Weights of a small audio frame classifier.
Model: 30.6M parameters, norm layernorm, moe top_k, layers 8.
Training: normuon at rate 0.0021, 14100 steps, batches of 128, held-out accuracy 98%.
Data: trained on Morse code for random letters and digits, with fading, noise and interfering tones, 26041 training examples, 69.3 epochs.
Rows from block 4 of a small audio frame classifier, named by matrix and row number. Rows with one number within an expert belong to one neuron, the router's apart. Each number is 500 + 40 x the weight over its row's rms, rounded and kept within 0 to 999. All counts start at 0. Numbers have three digits each. After the name is the row's rms in percent of the matrix's.
Before each expert's rows are labels from the 100 clips, of 14976, where the router gives the expert most weight on average: "top examples" is what is common among them; "peak on" is the class under the peak. Only what is clearly more common there than usual is listed. The data: Morse code for random letters and digits, with fading, noise and interfering tones. In brackets: how many of the 100, against the usual share in percent.
# router: router (model.blocks.4.mlp.router.weight, 32x320, trained with AdamW), inputs 0-159
# gate: expert gate (model.blocks.4.mlp.gate, 32x80x320), inputs 0-159
# up: expert up (model.blocks.4.mlp.up, 32x80x320), inputs 0-159
# down: expert down (model.blocks.4.mlp.down, 32x320x80, transposed), outputs 0-159

# expert 26
top examples: speed: fast (95 vs 33.4); the character "t" (49 vs 13.5); the character "m" (45 vs 12.7); the character "k" (33 vs 11.8)
peak on: gap (100 vs 39.7)
router.26 095:493480516613433556499456508486487422464484484490506532468593437507573485468458550546461492517512428535504502551453497549506398527476415530590516546433478532513473536458517495486458431546567517527501611537467441408534498548526472565469556555453510497498471529479455524541492478519463509520437550542535501430514518442460467520523561492580449505544536453517549497428531445475525446547494507503516485523439514443514562419496516412476530469541473447520483467507459509549489501537498469
gate.6 096:513548496496537500446497544404517529497484575521504456531380556509519547554428544451484479448551571543549483457580551495490559495538595454591509472496499574526566491516460486475495470510527546522515479521532464452524509541478538517496486550493480520488568511482491446478433555576489448507510492472436546450469552498494472458495443579462494489526513529427502483575592488576506461429494530542509574478458454502454461472475493454508487474480506582532507555535514572498543498592526512
up.6 099:530595542475496422531482506465511437473506571466518511459389616512523544537535514500552516415499550577524489498587548503517525492497497575503489513505500500517515452450497445532451470474495514502514512535500425567460531596497558562510485528489481530522561502532472506445438528483531508480528520527513447429513568460470517436500458489514534491471492495460382545484494501547529438527450532491548476526524521508474458486483521533453479475568486561578534465531547440439449479603579497
down.6 096:468434507549499511545496509489458445542520492433520529466463450576486546482530454547486448560513504442504460550553489454488500529492487531479549584546505486455406444450474519543486531449514490417583515518526498457531511453552519484479513525522489488600538502484402504516488546485483497472521487512537545478527526546513487567573492573514495476515563473505515503452512451522544497483472511493438497506468520515493498506495453559498479486440519530478487437569529443473481501525528577

# expert 1
top examples: the character "6" (35 vs 12.1); reverberation (34 vs 14.9); the character "s" (32 vs 13.2); the character "4" (31 vs 11.6)
peak on: gap (88 vs 39.7)
router.1 091:429481515548482555440485416533463479542521566445584501520516511487539541462464478451472574530482473499430463517477514534479451484507471538450497506554521529496521478511529517511480449586581478514558417592522545498599428458504573530529521502483489505520487450470516447469475534512460447550492523439510544480453503591511508522555509516515542521481458554523523473532444512527475440467524554525439471475536522502471488515453536556500485452471517521539465494523529512424534468457495441
gate.0 095:549535554523493487519456525509492465456520485510575456538430464494439501457539441529468535460580577409536489475453532498553592546537444466549554528490519499459470541599490524535513545521506467512494432487537479561465483553518516525531476496521438457496498510497517475565501503466560529413511469517462465452548515479478572503498446623489463492500491466480455431517458488576532504481535533486508505512481478503451489409519553448456457505500422492440495403545432476527482477518484571
up.0 096:551470501521496448517504470497541481516443472485560444451497445447538556451509485496513494484512518541502509503559572501469488469490513472493494544478432503508457500454528457532521420508576485478543437527547462554477541455507476491552475496525502461461503561483432573558576588375522517532574502534464477485497523464462474487483530581445510568485534490493475423450529430451543551499419578506479484558440467523514518588563439497461477586423487511519532525506533538528569477497530513
down.0 100:555448433538464482474513564486536522528518484467476484539478537467491505397530464506522487535515496454518476472503495470517458449537547435464529480547564498476466500509489458505557536526488503507488524477604497456499489503493490495499473470559522446522468486571515483506530476535445546398429609502533610428495550488471459454522538516492508522546481445554533464466536488506437494508534503485448517575423513494486541504499483480528545595540488543508483546482466527448454563530454448

# expert 19
top examples: speed: slow (77 vs 33); the character "a" (42 vs 12.4); the character "r" (39 vs 12.6); the character "i" (32 vs 13.5)
peak on: the character "r" (28 vs 1.3)
router.19 102:547506538465466515531466457478489514508493445447481423498497526503443470528521531441509517531495499524543481550536618499494481496486550493421483491463489472520464487504505476481440416515459522458464456556552483554423590451444529438549556551443539461494530524453469530544560491494523510523523462426491512456570493454528462462504484460505552534477546537511453537486444488434499480480517471398459569452555511549568478470493462560527438490488533494543555461608515543453537464538516578
gate.0 108:493489439494455517511509578464520525514504495527525478527520537535438517479484484438560519454520522475460530462483478448533502554435518453484451536539432553547486548513472489496508529582491502503544562578455456408449514539438541445474532547507495430504450442473580482494525454543467466522470547476475492492508486512554438577518518473511520509488514522486537493532547549476492575463518542477467495540571480509429490438468501536503473485417559499442507538423509427610497558475471420
up.0 110:537463431503512450420495472506455449459512490471492529483487425465516475506497503488489414537451459636513455553482520538441519369509442561484471448478542490540529482511544505495570533476450474475483501457519492486494440523559452588444497491492482536490512584544497515539485556518463502457502512530488532493432520462555471562486496548492554530458500474477497500502500478515554479489493539494477524475510521525555493571534522532457473529560525457529511466500525428404518465416494489
down.0 109:501535502522495507540466411437428445536520540554501546502461577477437540511427519499464516497462470563474452511532454563483466524534580495525542531501510559478500534530482576495521407521502450456427492561491484475497537492532530519490587478490575543474490453444500523452556534448536546554517516546428454521544460558560494468528500567504475530512548565455536541469458534478460463526457522435522529466548497572503505462499516517499458444530515515616481402461433471564534432556458425

# expert 30
top examples: speed: fast (100 vs 33.4); reverberation (99 vs 14.9); the character "i" (32 vs 13.5)
peak on: gap (98 vs 39.7)
router.30 094:471524515511539521496496415484409444553471542520464574507527548448489494539517526581471547494476524570477519491518498535568464539474448492563495461530563573509515554483445489445444491476486538505521538458520519480438496419533515479516539527526492470549517469482581455530560454513442522553503528549494511464479453458492530556545584560455450514525501519570536499398501484470446531565511484548482457541482465482514484463455530517477433472495428474481474484514473509476529456440496546
gate.0 101:475552434475518506517566468528472530473484426534527502566495489441500528542548445462526471537589499496526392457535519544526478540473570488557463522479417513453532492524502549433477567500502592464499492584475522525473532409518436487531538556510425470480557491567489494480553524528488510510479483593532477534499399489475504500537551496519469528448502498468544440479456562513466489569442448520571540539505491463458499521488479492444462532428523467360495576545467506545550538500513488
up.0 102:547429518565484535426443511532501510561456538486447409412536488564544519545506431597567452515467458472526504532490523509571528493562485494453531467531523415504509503420503472503535518477504504479505469476521506563493453501492501497524489439431551585488533556564532518485474480571540524517502468467479511470502518440529405491495461526486496451471504469476465554482450523503448577470507488495464455504516498516573451545508424495600545523575463510497483475430529464402476529505495529
down.0 098:443547485558485558542522532505470495519495540384488446498497493493537483468452527491572515533367500519536491560491509506478518481547534476588509509558478468534489508469494458568537441486501580468563346498480439467426577459586458460528475450441493500403512490489548513515524495532558472528526499547530467539503510493506488487501478525509538460487578379497591482534481424477513471536546541487543448489533443506502511522488477538579522430495477504497509483485468532476475522560494452

# expert 18
top examples: the character "0" (75 vs 10.7); speed: medium (64 vs 33.6); the character "9" (43 vs 11.4); the character "1" (34 vs 11)
peak on: the character "0" (34 vs 2.8); the character "9" (31 vs 2.7)
router.18 098:587544619499486540518531511549515481477519515461532470516463514524436459562424556502431498482518484459581487519539508517556562567510513546574497557464500535513503503400459481539515486490536501461536468480469413488529529523524519545520544517495556459491479530512429449462527468541553521537531518440530435473559480548515518559529423585423460423499504531476549535546481444551557488509496553524530540562512505475513570484480545531506504471515418503445463513476530536566511535548488466
gate.0 098:512489530529480507546489559523474479415465492519497416472407532535516424562497571557432464503462451509536493527504455513499467452565570507563513568478488526582483512498470505555465494519478491534525573410572420464520524508435525487436581484476557503481488558528484543461493461525497522521510564505434485462509481528507505488538522479472494371504486606459486549468483532515472423503521437448520570472491514512482502414539584438467563524542469548494532502473514437476450502531518541
up.0 097:484520449456516496442501435476527492562533502442518609507591472511462549459511420486572545465514555469504480504474550479517540599441471501472488486519524464436495434497534496484535493476526506458510450575487555500501519502589488504569406502482441482491545449474491479538508527490532497496500447509544540538514501463493457507455492537478503575465515417563503489518527435510546538531476521567491476499504474522514505573445449543496459512444503443527478507504494569471555507462465492
down.0 092:575518487462524548597535510441486560445511555487433463500471429449551509533503517541540480475506545561545516485536439518502592470534593528526471527514443485517486483504520507462554489539519485541522487497457538510466532477512570422485495488477463454406522434563459526526438477519420437470538463526423513461447540570459588484482497553518490520448471557466558478478433535514475537462494460468498540516408472546504464499559433553532508506441445473464535402478536423464536559492528570

# expert 2
top examples: the character "e" (58 vs 13.8); the character "t" (37 vs 13.5); the character "i" (32 vs 13.5)
peak on: gap (94 vs 39.7)
router.2 114:471527543505446464452444438449530460542456484504504458471466456508495447463531539483453544399448497522495552554497551445489542504566468477379459475541500428519562486479497459445521496443449500471539453512541456438477525545506505549591499514551570512481550565551455469430526552463471526521456461537462497491555530511523505511503504599456501483470493466444487448543471468560526415507459506427460487478511539567549542497563431517513481498582533523511593509543464521478521520507526567
gate.0 097:475463438541474543474502401504500455497512413466489488584482458441371442461502468458483505463564480625463515483477506533409496477508540447531516531499496543541449502509542502550534583534538431490558469514547541519501526449534456502528509473532478485526477480476478541535414472542472451472544532453519522481508501507540532532470491513479559483485526575549488476528488462473518478492509512561462511502566533497412559462442458560511456526446498555505442465552445541507488482436503492
up.0 093:529556555443499518538543524461553489413523557528518528457501538563557542605494522554513491544426496434517483516482534453552487479448500587491522475544469489493483515479526521495444443490470488511512537505477485526515483506464561509436457492453471514480497428527486463498561455484532501464473457474480491511476527520449453463530489506541472523501499466487481546429539571502531560518482496412511532479448348563567485557530486476507516480463493489495548477446554371515515484569486568
down.0 100:514520499569456515536575474471461545494443457458449470519459480501584473475460476517440522469485477550533565511527475489520535458533484544509420524514473472570408497532477491480468440430461506589518456463507478541490551504536519505497491518495548542427469488514507468473496498447450484522496602421518477473399578457514514491570485571474439532507449471533586482492486470460503408476444519492485501525503552532540466452470456516500534509431575535643501419486461465530526473504557475

# expert 11
top examples: speed: slow (78 vs 33); reverberation (64 vs 14.9); the character "q" (49 vs 11.5)
peak on: the character "q" (47 vs 2.1)
router.11 094:496523541453467544510448488437443535481535547534472586507555496529478525481448474494507482500513448455492504503560544490527560553524460499529549539483555528456429539419448493554451476493513419530517452527516502514482520540510540474448515589481439493465560473527518452513534524579531431488562513480475442542548516471445505468471466441488486472541550460502473530432500551559554461513482573553512524532503441508538516506444542518480452517455460464494484408492533469472508435536457469
gate.0 087:510489406512531473505491545491508481515439496444500482472430484507477527528506491443529502469479496541532506509489539471427479534453503504467567484496497499471410508504490495464493568502442555506505528417520571565455505579509550447559522417500583475517520498403473569458473547497489447553507511498503545498482521553507546524474459569467501502490532463484542515471572402435436519476508463566463466410452520566426516469532457514477484534561507485470505567489473568495535497561475524
up.0 096:478446486484573409508520414510522597461523461533452534525497471569462599565500466502481558524491538532483490537459495500455472542442491486467469474507525583502517482450468463547482456490417460498457500476459455446550483507442505467522482498515571526588608532498552568480471605555523463513490426513447519519516450521443524518525507499488510487520524461497476474557470574437458564416443554531517470450488526495401526543509520492455545476500411481453483483529425517517520540520421590
down.0 098:510495528462489479455490560408480486576515503532496553521440534516505506528452499492485396467522464572562424490483487540505418496544455477495487505501536521547534498532470471514474475507457529461529550568458478510439518443459532515470473484487512521549515451565522548488476497460523479476503527458504549493473474477485477502512453453496563480495517501561443567440444406505470589526435486529493582537464480452557491511535459525542500484535498510581491523498503476473549450515479527

# expert 16
top examples: the character "0" (54 vs 10.7); first character: 0 (26 vs 2.8)
peak on: the character "0" (49 vs 2.8)
router.16 091:418479502499515439429566422522476473562504568486483508570477454484565530486526520512508514573453481483513482447476472518536529534483481520477503477454471520460517543433509571486492584490522481511561532498473523457520498495539422490451435539495512512569546503549556558499500534495464440477480508481476551520416504437497472535460544494459503506480494484568474507555508519564416471525574549539398515459510522556542459506494488452415532535514546492497483505494450448540529512444462535
gate.0 112:480503561508508487473458482513520420503499468446486498502517494456463432534528501645483439553497485531457499508516505588522470496460497460526468531481517467466557526436535489526499453486484524515547516486515428526520534458547499492510531589427565539533602534500484519422518527492485524469503512454554561481469458497502499494471541475468507460538567514547526473489481516452479410572496458537484489515450404522459517496453458495450501522522540522479542503524495570495510500491578504
up.0 109:517513426528486494519556522505506540484439563565531481451461491551495525492486494404530527428524519479542515508443485455491517506560456545506529517523523492538471498570440530509521536525508510446457454498517541465459446549455499496468483448570425484464419495500495496569485450539528500555490503524500423512523499509479493470541474506541489543483455449465545519519551478561537553456488563456534493461580596483546457495547558492500500483478516495524437496475522422466479524504461459
down.0 102:412515486479447502484488555474478388608479497530504462444505473566504570478482504453459554504546505512537545499498540498469461487509479455515542486503536538489425487451488418480519477554434487469547497578513595463391479566522482563552508548528475459529544485496458477528451506480519526473508527500457513577480506490477482514554469545506542573537479504571488467533488463441478520524529451495505470558563548535534504545543385584513470437446467499490519510492367484535520518503458439